Weights of a small autoregressive pixel model: 5500 steps, 98750 training examples.
Rows from block 8 of a small autoregressive pixel model, named by matrix and row number. Rows with one number belong to one neuron. Each number is 500 + 50 x the weight over its row's rms, rounded and kept within 0 to 999. All counts start at 0. Numbers have three digits each.
After each neuron's rows are labels from the 100 images, of 14976, where the neuron reaches its highest value: "responds to" is what is common among them. Only what is clearly more common there than usual is listed. The data: single printed letters, digits and signs in grey, bent and noisy.
# fc1: MLP up (model.blocks.8.mlp.fc1.weight, 512x128), inputs 0-63
# fc2: MLP down (model.blocks.8.mlp.fc2.weight, 128x512, transposed), outputs 0-63

fc1.199:470485535503532463467482431423457421490485501546406500493521489487527434464457538469505511495506487460511471502599493370503581454486469467485503553517484527454507488527484587509441459404442494
fc2.199:469493474582446596553478591543511544495440493384492525417444464505553530526507429557577535552533546558432418425543491479434527575487459519548504361501481453556475458491498411442488461517540498
responds to: bold

fc1.63:493568551363536497478493525524474479487567484449579497542453396553450491524517578539391501557485530488474400504522429463558510480489512517477514543475533446480394442612470435616464448487477508
fc2.63:550566523478544539492478512472512492471482501551458549422466486471493450522501440522544481475572554541515525557485488572500482534351503471434540413443543496640531535497496420563434467526531526
responds to: dark on light

fc1.18:589532534452513391501546548489568548561533495520580450566583515468450497392462484455419479430461542561425560533520506498496574499488497480444515519413515547487594540543460529592484500522426500
fc2.18:530538505533482529524480487398416481425560460537446589467496451469552507459489517457546556442565500462556520543540517525495387514496372477414525559365555519513537506513455490527499498495460513
responds to: bold

fc1.221:446458566593540492479427465529545442508467517440519521504496596431543530565544551472497565471485454550499589523495493497527474454491455415444467403553455440453534442545455473504453441557448498
fc2.221:524482499550455436575528517524535476515581485482473572456439576498483477522543503478462512504566555563504563563471425549492496622421449442530497485354483450585492490535440517515521453574494432
responds to: dark on light

fc1.403:608617446433469396428499551500516556463496538550538467588513432514514533564407549424470499568510516478550456530514482493517557453457536418467581538425489453504429512492470539454509488419515407
fc2.403:446522494444510482437502462530485496496496449547493519476441547488476431558448485636558423506572471536470461459552424488497603478469630513556494398483551465587467508439436460482439462500515590
responds to: dark on light

fc1.80:453544532492458374588545472485513512409459505511444487545515512450559528487481534440472574447420502471509576546472522474559458471506534564554446463493486483589579527452505536642469419451442544
fc2.80:501476465572412512522469589491461544560562419608497541504483535531450481530555489446475443511555478579519501484456527564460491460456492502444461513601517494488522526588562507428490557499470494
responds to: dark on light; bold

fc1.471:517482489508534449575526597499524514476448531423493480573534405485500480477502555553463489400500499418446517546571524511445507479570517453484480521484460524455516531566399486509497575636541436
fc2.471:489433485459437514480450476449482499425453439574466509402516474542547506458503498520510484427421428458512451502537578514488427460619430462457580490463471565520489443535560500546515557447429558
responds to: bold

fc1.494:495478471474521485468458562552583607525537621503554548556484383402473555530520536534520389484434533457569510625554531471433513406538513536550498570520467400457495506577426483506542484453482540
fc2.494:556530556434542455446512492458453555543466445497610462509464417439463463627459515546587417482574394523463489452505395523525536558501562480463529470456552563608472485454475459553444454537518461
responds to: bold

fc1.318:362407410448564555460580494576464475532519547442541547496513502493558490495463569506462471479494478528469543426550610473452453491483534512465475569520437506536489424483432473567451462542539614
fc2.318:406489528522484536565473484514548475486479522465471493550496580510499531457569468464533526475517548522455545435433492516440452559523520598543459572519468472454512532565492529471580513497394441
responds to: bold

fc1.384:490486610428495480435526611528556451446516547476598538485453507491442519460465525435490436447557515473509484508535421416470448488561456393515565552509477519559456480577430493481534523503484494
fc2.384:492476521542514417456499460467572451507467478509526539505490496500560485526508495551495434462500425407498482467546424513538454517596503431448466438511483488574475562510561558504546541480443476
responds to: bold

fc1.116:588549519472438532422403425425495584602479601478495521580491480434507488472451433527449476481463471519485458436483529602549475557462520471447577487474404474579446482548518517473517465513488550
fc2.116:473461487616501515446551562488503504570434467530495452544389528480536559509452532562445464514512536476481560528445536434529539545523571566508381499539432532451464446496428488476541514487482471
responds to: dark on light

fc1.44:458535574407414491514461510524545487523507569397490447552434437544654514512545503478486439519408482545419453478473425560486533466516507376517456486494371513564491474515500436532534540470480420
fc2.44:445441503592498487461527550547488511586485553506480422535482470496515530553487490614549451506449471556462502448433539458428498445597481485577486483536514534477442463516532543484429452477458499
responds to: dark on light

fc1.508:593482467493578595492496478452517507545455546418465527496449587495607493439473520529544486465470500565597466459506435483484500428529486462580502433554473575472539540502570551468441487439518518
fc2.508:434564574539512450560546542546441539444479536468506581502462376532558495488555352507477429528518508444520648498537513655402446541507485474550536569467449573573526482499529492492511554544501535
responds to: dark on light

fc1.205:649451406533541477488485487481570467475489580527587466591492549442537502503568473458445538467471543548423568481461480498413474500500503508487408507568371481512529539494450578474467503477455471
fc2.205:565495511445534498459525459522485470475475478506467453523462557386508448472473610528536545486499475496539459526484512487497564459485540428563516392498429493505543477434529455431515514480595510
responds to: dark on light

fc1.142:435489451534487521524538503479478511495471520415497557493544517539448516519482401557509462532473506507545502513438467414446445370523524498472635529478469501451450499503554551469544499426411500
fc2.142:458526465520502548567506508510516521499488512541483496515511502633501593489555421515491401574433498478472473518548545434553466503561474601535462597529515501498489469535493498567539473441428538
responds to: dark on light

fc1.507:446455452463531502551424552439428528485492515392449489490480420611434474540498473512559406453503467515473537455438440485418524461450545465513574567501451484437557493568539529544491508488422568
fc2.507:445474391531498540580557522519563554597424516577465481501460505527456539501484486452536453507460479557498482549479583424509526451595499565428443388524563508564569529526407511614461503470479482
responds to: bold

fc1.431:502511566478535543457522529570548490466499456521511472492454445424449580509533526466561530545498490553574430583570538487404506490538511449484514493535559484564533519490459507591466456522611454
fc2.431:566557550473437481541393477525420407420597553493499512481508538520499526539497479568579516461596508517531497483521460540562521530472539477466512478475505473517476542480484430589466470509557517
responds to: dark on light

fc1.460:539525497506396559499487501483431513504615444533533520498570475461498509480484596530464467532626513384497587528543520471464520434385435415418385553529530506512542470505583549467547472477495493
fc2.460:546450544500491544544505459506562426496560558491469562453543494466545445425525474472526539490516520472570519610527442481563431548552426495499553545386565479573551531571480540533555488495507528
responds to: bold

fc1.194:533436581555518525509406507514425416605569603469566526481535418445524491577525469573478572550567548540558552580492493521519588437528553430565510514497539495537522540510532533481529511513401474
fc2.194:467636453532506508524514448558497502458454543469523485493482528438578431487489549493521515521493624586593530466450484600458504519463566591548557567513457393484528483478504504594512524475566562
responds to: dark on light

fc1.187:521458492484527454573436517509492492501562576457548470503474471545600454536471445487441423539404576537373576454457482452481508479496444477480493524469383451566454497559502502574498531501422544
fc2.187:418456448509567518440565422580563511545457574522506435533453586426442494528516552485443567523458542544514461443468578474518573469517622517615414434554450475474467499472475486403486491508607453
responds to: dark on light

fc1.500:413456531471570489528434476479464518607473463442433446465455503540598549538425535465469467469588548436565548512450511523498519492440498520485532494462401560536530501519581503453558450517473518
fc2.500:449512443510532473454538388555563491437459534432534452556539509432493490544498524572480486604408547428470429479501516477442537523477614497542423448611450475426513494508521545493500469512613565
responds to: dark on light

fc1.470:539518437503681506418598523611477532530442577426617566523422430467485433552517538506498417456489511515436576511511458547604503443440455487437487547521502557595435418521473491514466473522498519
fc2.470:489439559544429564467623520586475483579537387549468510515430523513465492537515560499482501535486495485519492544472422450564503511538555495499448538450473465532418480551509456518558473561513440
responds to: bold

fc1.495:487439476399544489482535512487640526537434605470515471451514455482524489425501444411514526431520533473511494523482529565485525442555455526449590567559463656475451562579491513503568521363466463
fc2.495:417456415560520479605508466481529602485492531427499439536553530504475538500573477439460567479509543498426575512445586514455401515536473527513529565544453539430547518617584547445512554460472476
responds to: bold

fc1.94:474476409535550515503518434506442490458481508489528501613462544540550494492460508522475494477443437505553512466465463485406445517582483467488540494546451500511460508485567542437580548492411501
fc2.94:466531563391526507512501527455414500403530451479504521462504398516492459421473412568534489419536481457567464519555488541415455505487353465476618561488540585568471529499537481536502547484486544
responds to: dark on light

fc1.349:458493465435610411542500584478518466463542579439560461456512351584510505589459409579453389460603441525407528475506400484464486574537460522485528527496473506517528445539497520486487464437481524
fc2.349:444478452549523513521558452541515524561387451579431444466484491523484457542508564507604525520426537490525498562497534488545500514465505533455475381531579523578529419452427511573489447460619499
responds to: bold

fc1.165:535442521502478536484502550502547406536506588471598612591522401450583571412518563502504443449515482451550500488549491454393429429535415487506630617449489483495456586538446499542502512541533513
fc2.165:580491540518428458525459551485469492539516466553525506515474484586533556464491473494430498522480435467472473540558491526475500513592419486464521525460534577472487526520477455541522564511462503
responds to: bold

fc1.435:473524513508443490546455454475526576499490559554511537423464525459564476539538432437577537526530490472498558491442513503539530466524524555403497476566575480435491419508611507565462528554554555
fc2.435:518508454476520447499492525443522478512558455499565566553489507426450593464460536521512501545498462575476449492558440468553578525485616456482440468491497444448478492472463434577504563497539442
responds to: dark on light

fc1.52:470466398513611531456458482472567502497479569489631531545543618492554455567540462450468533434462515534418494471488499438464474522575497514479501558532467548494537563498517500457456535538467502
fc2.52:517515520482545479552471521545543537518554479501502435547514617485541457453551588463499552551482465509477599589484508438496481511571503502485431429526400439429510532471465503482470512431497517
responds to: dark on light

fc1.177:419534516499536465536511443508551505551449512422516400553501525595521443462543375451444479504590543570492489496502495469425443520550393530459425492578470503513541570524535531544516508446483539
fc2.177:535519482418487545402522560496509438482483520462571565503515453449417501436445505502446545516438437550546412504532554609536466477450559541468551540451523559529515532481556519519488488541474478
responds to: dark on light; bold

fc1.467:576474553565473455574503590480576481558525565527476520544476485495554510585493515438458548574524443546457577488538581404446504502506456485492493481584531531536583527554527484580533564530465502
fc2.467:534467506504485493512389550490439555509510547510424530506529436448501493428534522441418547394517442455479451594507544507484493495649443493436477502514448476472599539535505536463579547443496552
responds to: dark on light

fc1.372:536548517544416531459453491534442444502480531438456532540606588509552565478496470459464564573469474432465456437479504561526541507500469460424515505552467518506502528590450456576532457456509487
fc2.372:497444448527478484540508541570506525553528457523468476514473474322514500513482518397454498482509462531551554568471430509515426592507589471521522569387450484506511503528412481533519499542453438
responds to: bold

fc1.343:455524468586404493560493578499494454590489560506562581604390491452429511492465543522446490477433426529551504550560470480503489478470473415513572506435506415534564531531480473532531502526460488
fc2.343:612470582471487431452549570438542510518557507518397543445517553492520537500595555438490539556539458433435523553540529549558465514514421512482514485394460559507489515589502527467507446461558448
responds to: bold

fc1.336:592443513434480511495495544455524524506600472504530483507422533537557480374446572613544501488523445562599536424537508447473517499478521402481573497512486455600541460527566569452542465416521445
fc2.336:529587473527564479572537508463428515490409454577496573471549373468580471566563444464510534461440518405484450515574556564496520485475476466493479446499471519434442406483588524439537465504532542
responds to: dark on light

fc1.156:464479419530501495431565559612534403545490539521592591570427469427475444501486587514521502498463443505599554526406454419487476491597502520456496588414483526500449452527471489563543505479450471
fc2.156:437480506491386558541532587431520479507541504454466566446546511570484597422539460493394557449483544548474523493489501511484517488489488574515505631456500539394551507584543503465564551493439366
responds to: dark on light

fc1.290:523505475438489504537517508486497541381558546483501468423544454460480480461519472570467514484631497520456635432465554490455540553474525470435503521543487523521563545565599461389566510526431430
fc2.290:437460522443447476425453461450483510452501479456520500505562533541509554435493525473526536443430463447537360449521447462557560398512547569566510478491528515456525520558525519485458503422545515
responds to: dark on light